Weights of a small image classifier: activation relu, 92.5 epochs.
Rows from block 4, named by matrix and row number. Rows with one number belong to one channel. Each number is 500 + 50 x the weight over its row's rms, rounded and kept within 0 to 999. All counts start at 0. Numbers have three digits each. After the name is the row's rms in percent of the matrix's.
# convs0: first 3x3 conv, stride 2 (model.blocks.4.convs.0.weight, 112x64x3x3), inputs 52-63, a 3x3 kernel for each
# convs1: second 3x3 conv (model.blocks.4.convs.1.weight, 112x112x3x3, transposed), outputs 56-69, a 3x3 kernel for each
convs0.32 087:450546543395455534403489507419482540391434508359417535549569600498508517476494512550542535510512528469487480551572567541533572512503528554513345629571432519490429466529536431503505422478511516502545479480514461469466575458462480486455510501509466478520436462502416428440484604519430495492476503451557548529444472510441463475
convs1.32 086:551512529534579541457507507544533488521529505506501500543444436446429484453368411518382526568482405491563457550499522604565543552570594510511525509487486494500502473498493453498492462473524389463411456532428477607505506488536502448486515481481510472468482504444478526487494494472481492504454490501475484511489483474517486483457481465475498471475512467437421532522490477468521497
convs0.33 124:480514530361407448376397380508519543446457474333347365519558555507510503462485487448473497482496457461522482528502511561487495583532522542494480618558535588514569539588579474530522428489461484507534470500480438439464478437492405418440494501448532554553498523538413450422462524499470499453448449436509561545459513506459494519
convs1.33 121:528520520480504503326411475424403449484513406449398384465437400510516409464400422497399475504495477463598548520445484516567550482520535590533521526495471493515491513484510504495486489430526398421434497515399551576459519540574461455434507473554528540489527444438473493477476489473506504482494474518510510497494485505523515519513464471542460434473447452454437531517541478466540495
convs0.34 118:546530542507524500563569541548596574517522510549531553504512519546526531535512523511489477559495501508507489525460455480511451394407426530559545480420416491444514591582546557572562532521524516477491486489478534521533507504444507475427490478420507491469507502501522533536517531565565491550484508559490480514506460555520483520
convs1.34 122:458483553514453554549514540509501490497531513458479467428416403490522490462535542433500527462416476477505500532481466559531473521509478454494517459462471494492504495517499431478480469479492508460428528461425488519524466496507485555510471516481439490515467437460510462472486454499506482514520487515531559522487499474486513465489499501523475494499459502427331319559529455498556518
convs0.35 058:451383352454399332554449374524495431520408450534470523571515524499510518516557535563559541584582553544489462450526494461477465457483473664529529568430435451433441623533445600441474587468453541497551511512497541481493454471511366433458383436490609543489590502476553482462536501499522476466453490488497489511513520456467451447
convs1.35 057:568537502580533526563539496477524534506508508525535476502453485472389505455376483437455323441481495552485638397505444516526553482491511515504529523552541515538490470446472496455491505473463372468450424466427439441385469501524471483487436475512432458436427456426449428428439425426446428426465445462479483498475496521490474519469505495472499495491461494498545527470535527514492514
convs0.36 119:471499458460476497451433419478496440457482485402473463456508508480553531506520497474453444538485459524504509518425388542462434561503515512449399568494437662554510367404477450518546460553546462448427508480478504494466497486502475440486530532444444465447470502504515481516409452335500506390433547470451495502512532523468509532
convs1.36 117:526543546390489532314455473492520447506498477527528507472526503443482506428308378489489417515508492451546524375410418468521448420426458540490425449598508427516410526490463528525479473478536501476478521544466487415493483465489525449473469361493521480407514525514495513523496513490475467518460487512449482516480480474537524483482503466505530549533532490511477424402531520337416476
convs0.37 058:427539537544596521543497550508468495475530536523535562490524503532502535503502476575509538563518500486508528504560535502571558478513556556531423540611427371455384564495499525548458511514529517479543478496496523513525635612458547608439528450384481458504490495535544522503526591578499526601565539503487502510550531551517474463
convs1.37 064:590559540539549555521527573509529504478480491464459482422408384511550408558578503551469502544496456502504386492524507599578521517503499457511508490528505531531482444481488485492460468483501476412370518490417419514482491468472463504466467515452433448434419430412461431467488473481463448473456464486503523517525513512485462458471463496474460429443465471458469456505506468497543499
convs0.38 105:419511529533553574618615584430427463446480506516571592537531529513497497508523523558510480476522481520500508520490494443465433426455501353398362377396437373324412426470423445517464533533511544515490502496502495515508512506496527520449441402399448503446472524513535546558460427457459490444457474498514494518509535488486518452
convs1.38 116:585495554511467535478516554478478457478474475513472492523516466510474468542472450482474423480548559415397404458484435515490465463439451498480457464486479479472490471484464442484478466460497526519412518543513445398500587537511499434484474481465476472430488468495500518512545528509446440469476459458527491464500500494478528508488468462487486490425461518513526474448490509483487526
convs0.39 115:479456483453432448484464472523507536527497484504481491539565562527546571511513557512549514509506521468519497432437430397455424410407421498495500483408455460402454559559580499512529523511542552558578542535566545532575433399374466439488432388454535531546489474514535492552480559523529514569467526510539524548516544540550558566
convs1.39 139:508531514538538497579446526540540497503506503460461441440436420450428410479489511477524518430481509368414462537540496528538484519534477483531513464507495475474482499511489491464494483460467464460404458535440508501556456409443472401469494453497505501488496483465447437450504461499520481481506474493518457456488505492510511486476514538534534525511501526424364391384419334490498448
convs0.40 070:470483549480489558469440528455491467486512535488549491523490501495506506482512508513525498571487544508531503442463528435357441429409421553484478524492506586533503474520518516497460540551560501533495495531506501570520525553445593629492516504499485473442499520457533522492523452477607556558610545470517478450547441475597522484
convs1.40 076:468549520490508502549501520499541521532527486477482486374490513493520560509572542436508469393521540451285345508544505480518522557493505473466478513454436531518501472467444456468450502483454515607424474578574492436489481491493507516507470529507484478492483483458444392452512499489500506512498486503506480529491478480510508473438497456463497475453496466519429352460396356537483537
convs0.41 044:532460446471488528495518534583612584510573525561511517526505505556573514540558501503568540475542477461471487448478468424502440472485497476519475390452406466470436473455452500508558531528532484556507523509545502499472472540461475439482532473545533503506486512487502549491485524526468493443546458460456502491474449388514497493
convs1.41 050:577508563500520546550580543529548522483515515520485493488547527413467485397403414466471444504523465551445462396503467557600527552573526494494542520549579520527510444463450492469494457520471425416409420433452448499481528522492464483516441463445441453438458438412425470437441417382446461398460450432538483504462459483472460490476504475461467500469497490461507524502509547459523494
convs0.42 053:424427470512518541602526572512482485562506580493508547483524516509515462496514424439454433572476482497448458449353406455521506592552482516421405634369455501317356530509499534479504456439480525541536518497497467524494526542461596687566411399417527508524476503518486473453521556466573554543469537488456456452559589445559465497
convs1.42 057:534544550553550513516516528486502456483481463471474467375386446549559492493473481483493503511476476451511455575566546459543569459508557520543484538482527543516497489518507462484463461485422521485405474495424470415354477514468477478448509492475478480456439443457446409371448469470440464433459465489533524533486510482528489494475486448466433448443445405454437362504613506449492449
convs0.43 117:526543517488543536433541499557506436539483413582557489550492429536480452583508440473469472537531548567508517504481543464451519482482543535521520559489499609547574477452435544492455590488471501459477512454453490514475396414459418444494495509568490482443547496465559549501538533507529499570591538519526492447604527473611512479
convs1.43 141:499543525533532508555547497382417391381430385435429422403465556404420559406445509465397487529504515558464463486570524491576551546559573562484497601489479583493505489465471514493465562513521464547494411534528421451471459492501496485496481457523553420377502502447474449464507509501483515515493466491485512538492489512472486515505478416507516452497512490529595523512521545548497590
convs0.44 135:560566539487456462463443446487472468497504475502499495408441430488503497579531550488486482535546576527560569491486512492472462463469464562625622562594596510561615464485496513476519502482504492503502513494500517512520353406423473461483496489508501480503476464489500507513557550527526552585542563530456454433541542517539584577
convs1.44 167:460538467559482438526474500448441424444460424395352353533551518487456492456431459467489508459510506537448429497539498515567545531527536483449420593483470532524517460444454563512492524495497448513416466565576554520554506519512486425464467465521431405388440482446466449457536470416533506506508469497507507524502501491500491470444424428467521482530523525474469407494491510548553586
convs0.45 084:528485509582587529511520462461456479502496513524514496476528515472492484480490480476509542522451515486543532609529511565509505555516550417400345570406475629475612489538564448498556547527533495465490490520478490504470591486508582455462567510473463491472484496532536483496451593532573586549534557499504538559434512507505493507
convs1.45 092:494509548505570540521490489517502452547589488480483457454468437510576507486485554451462514481490488466548503538458501560519507519521523545491516469466451471474440513494473452500499496475509511508425542580389535536481444433527504551538500505576550498499487483463455473455501503490505486506524532522498484476474483492516504458498447448554466458452434497423254344504474363444557503
convs0.46 096:475495535486496491497493493426505478418444469487458459499436461497471516447459477436402394499447471528490516496438500543526529564605592485426453438435484556501517483481490486521457494473449409440433443504505430481480486471430585530555559543537456440461473463452484471493460471473487547527533556561430414448453482452477510521
convs1.46 113:432450470534538546519522519490468491497495506565535558566600501463585514517550517511534559459483502360375474618606609515496519520507541470470467542510490437439465558575543485480457539513499539494524466461506530488495562546489463505469479448482503484480469465489523515532453497466487474479469494505492489480506540518478516500456495489479500484485513525526491485506491487514535483
convs0.47 071:513495537554520518531509452493506501445539555508514515524529491516484472468477455541514486509523469535528553438501469455553569472500537368459380598576550569512558541535500492542506475468542492476504463514516498506463562483422611602442570593407480494477466479523462514486484446436508543498598600529495496441502478448494484496
convs1.47 060:531541528540526590514500559476473462488481508527534534398509449459476461517556484479526552502540518492511390637633573532463500537492484508517531564502515538477465483507521482480481466523480514402377497421383488461440461489496504469455489510439460475440404423454467436475453493465449446492470498500521504500522513506495510517498469460486492482472462506509469397504521488517543483
convs0.48 103:427421460471467476492458485474472472494468477501503524481527494514498508491510499508500484472509546514511515411402468377425456427475480376420424579518577538547553500520535544538521572553568493509484545542570473497539443446457499514487428477506486524479562537532547495497490478464502472547461449500497531464535553517524516546
convs1.48 079:511556487495556523475502501475456470458441430473479443488502489422462515532478458440483458436537528408389470551569536474511534492515530528572512498597580511472509491500505494498464493508482489484406436484457430369443507494502497493522504465479509422407472459457439415405477471477464450447448478453519516493485511510513520490473469450447464489466458432443445443473367448529488444
convs0.49 087:415440459491423458575530542403380456421446460501462480514548548519525567469516521529487507494463529446485535525509512482476529473451462439402397515468513503457488428431550425471498504526545468448522532472545479451468502482533508535532531497529389455526462460533494488523518513562493592575412544550547552557562545527541540512
convs1.49 080:550546531554551509495475485503497540500508538491513530478487477495489484437385419498440480462480491484485482572543582568547579515540546502526475524566491459498471506521498490515493506472461502512478488441472475372465543505489524511476488434452517531480484470489413433467481493459458433449463442452476472518487488484504527485455474512468486526447458478490448461479460486433428430
convs0.50 092:474470461488460362525437337485421442529472412556515489485489490525520507504504507513505488534579544534537547593587548431501464383420440459479533605534569517563633429436452578448456507501492483469489536503531464475484428455428397450446427507506453452468532490507474502496529529495522497517456496519464469422515517527486498496
convs1.50 077:492524464589552537535558507506533521506522502507526511492483435428502543388383447534597635451594640474361461592638557538517563534521576548538512531536561557541514518488483516507491503513474561558378459513512439505518502477500483498533471485478494430440449505467439455448461425425462460453485470468495544548517491498516518497501498507472501498492466481498520535485493490500490479
convs0.51 087:479502537498528490481484497565570558544501476414367395541527528495541495517522525534542497523537512465495461472476520499492459584540538531569514544485450474445373581454496497500492362377328578557543515535525482445482499513486510507467475474481507537492514496450446446405627603618589583588536508518500480459601590541501478499
convs1.51 067:554560494495555478531489481526524529510486525493479500491464487427447493467447515504515492513471462372456412520503460627581594558535534503538461503527521511519510465477456492510477495473493486489472497551463433412475482459481487488501480477510482485433426434435436413417452479472454445459434449492494515488523502472510513486474484492464463468463469456471470458476457459473501497
convs0.52 161:476486445530520466533506472501432465517461485530501480498488520476493483465477482546529509550507500516481511501515470483507493461471502443544541446515525374504462546487492533499470497456445407421472411443478462490482597626531655627478568562458474452471517465474464492477540549496525551486509539528502530561534536545514536538
convs1.52 161:467481489469508531449509485510526507510517474489512427495498466490539489423509536478473631484469553435459478534499467510486482550510551454482457461510446469495444518515528500478422507499479609474503596427493495455458561505500515550470444549477506475536516466448497443456504525540503469497502472512497466447491480479478462475450498496490492427480478420491428459482456489501459460
convs0.53 118:487553564431520522362411427456495476488481472401406414512498468550509465566540486494451434515516487570556575539486525545486539532529527482411384656599586632579581417420535455488558502488509431459466509493469472455416499503467469520517425483485431466469524500509499450455428409367532534493407414483463494458527537550560523542
convs1.53 114:478532489472521495321451477491522519504476470463487463498554500420465444495386451548462438483503532451491482547541556489532484424490481525495513499552512449482451545533516465448460491475484480459439525544401500422347439443451488485460498504510514481454463481462412451452440467458454477455461477445487483486486500488512502495476476463455443458475456436489477494502550475488495521
convs0.54 061:488445515492382450605587530509513459541486443568465443501537591485510570536520537495509512516511517500523539354445478415485522347461464410486468474510492471448484543512454531546497517473475454481480483477480495472458443488514409446455480451469485532479480524477563478456450514483493523497451570555439536556480525497506583566
convs1.54 057:472567527523550504477512446509531542513481536504514528386425507332479429301422363414527503542512461583540455639664638684643607625673637505531542551564561487513511533532532499492521532490537428412506470488424433406381466438456491494477439500442495440440412418418457458402442450453482465431451425390503461478473447448490473496506532527475536512486496505506521536529505536481531505
convs0.55 091:346390386414426477440536550464528478432430462487454477522532515511516523469472493496542547490529546526495551382453479514592604523573556455568667468483538501464426536492519484537478511512513495517541444480492436433489497513562523532532502552501525562536500489485478455492447550480556590508588616587547591553507540510471525497
convs1.55 078:496574540568559558514513511478511510502502521511522498419451406468565497414462369517499525468448415456555598613587543594564565588579538528467462566542518531536525501491485483483469525482467518422535440487453492458403500476506466553455470503453517510467468451422476474414476492505473485448481473450528500506534498488491522547476503474475454471506494480506478517500499482519485534
convs0.56 062:505512650523591603514577574490486549606556568535548496464472509502506446446476465485513524526478529477490483518526582470507544501457490534421449617475439634594594457578635473574563523523508451445470516506493537536500549482531489513483459511536506527515494508485591513487472540553564568509518493494525552496484440523506522481
convs1.56 081:474470506421499526471458493468464466492450447454426426434441457532559471535525575456486498433492470462500479490497540483474452505501510488506528439444478466473475518501470479492513506520500516532395527579361566573474485503487512554517514517500561505483452468489447446452494488486480487490477504485514521510501481520512490505515461484491453466493448486409444374547509411549577472
convs0.57 062:441412435437489401494513465546478499500500470521522464495496500491530502543517495506520498618595574508518513443422512524484523515470504626487587640501459614463425618529486606463485573438462543486509519455520501548498497506599494520549472489495641541564585513502541492500474502534457481516473526476491497500452524507503427455
convs1.57 071:558572496550542463535500479483468503497466468510499491501484535602482549523456443438464368483506488479535566337380318501563523528551567539506461496551533492503476452461418441442453477492453466473462468483463456495390497496502498474552499502541475430451485445452476463428444437437429482436447457428522514492535535518543510494483493472501493452488448438535526519547563532493511521
convs0.58 153:538513450540516455613573499472564601402510548502522512502502516459496485468497491443441522456474461473452492433359380433428446441445485446543572467493489477486492470569510447557524503559489492507497450492466484475458482485489471460470583599526483554585442543560467518505469505456497503562512471478473482539439510485494451506
convs1.58 186:499482505558506516523572495471487496448499478462432462452505466431476452450453453468463522559520487582552450510503454514559485455482443524521549525510507483554524525514538489511557461439525486506500588460338495440341437479505431486548453470514495500455499481430533517503430465509506447500496481482500478478508468440503502484495509535486452517457363520469435482488498451443462453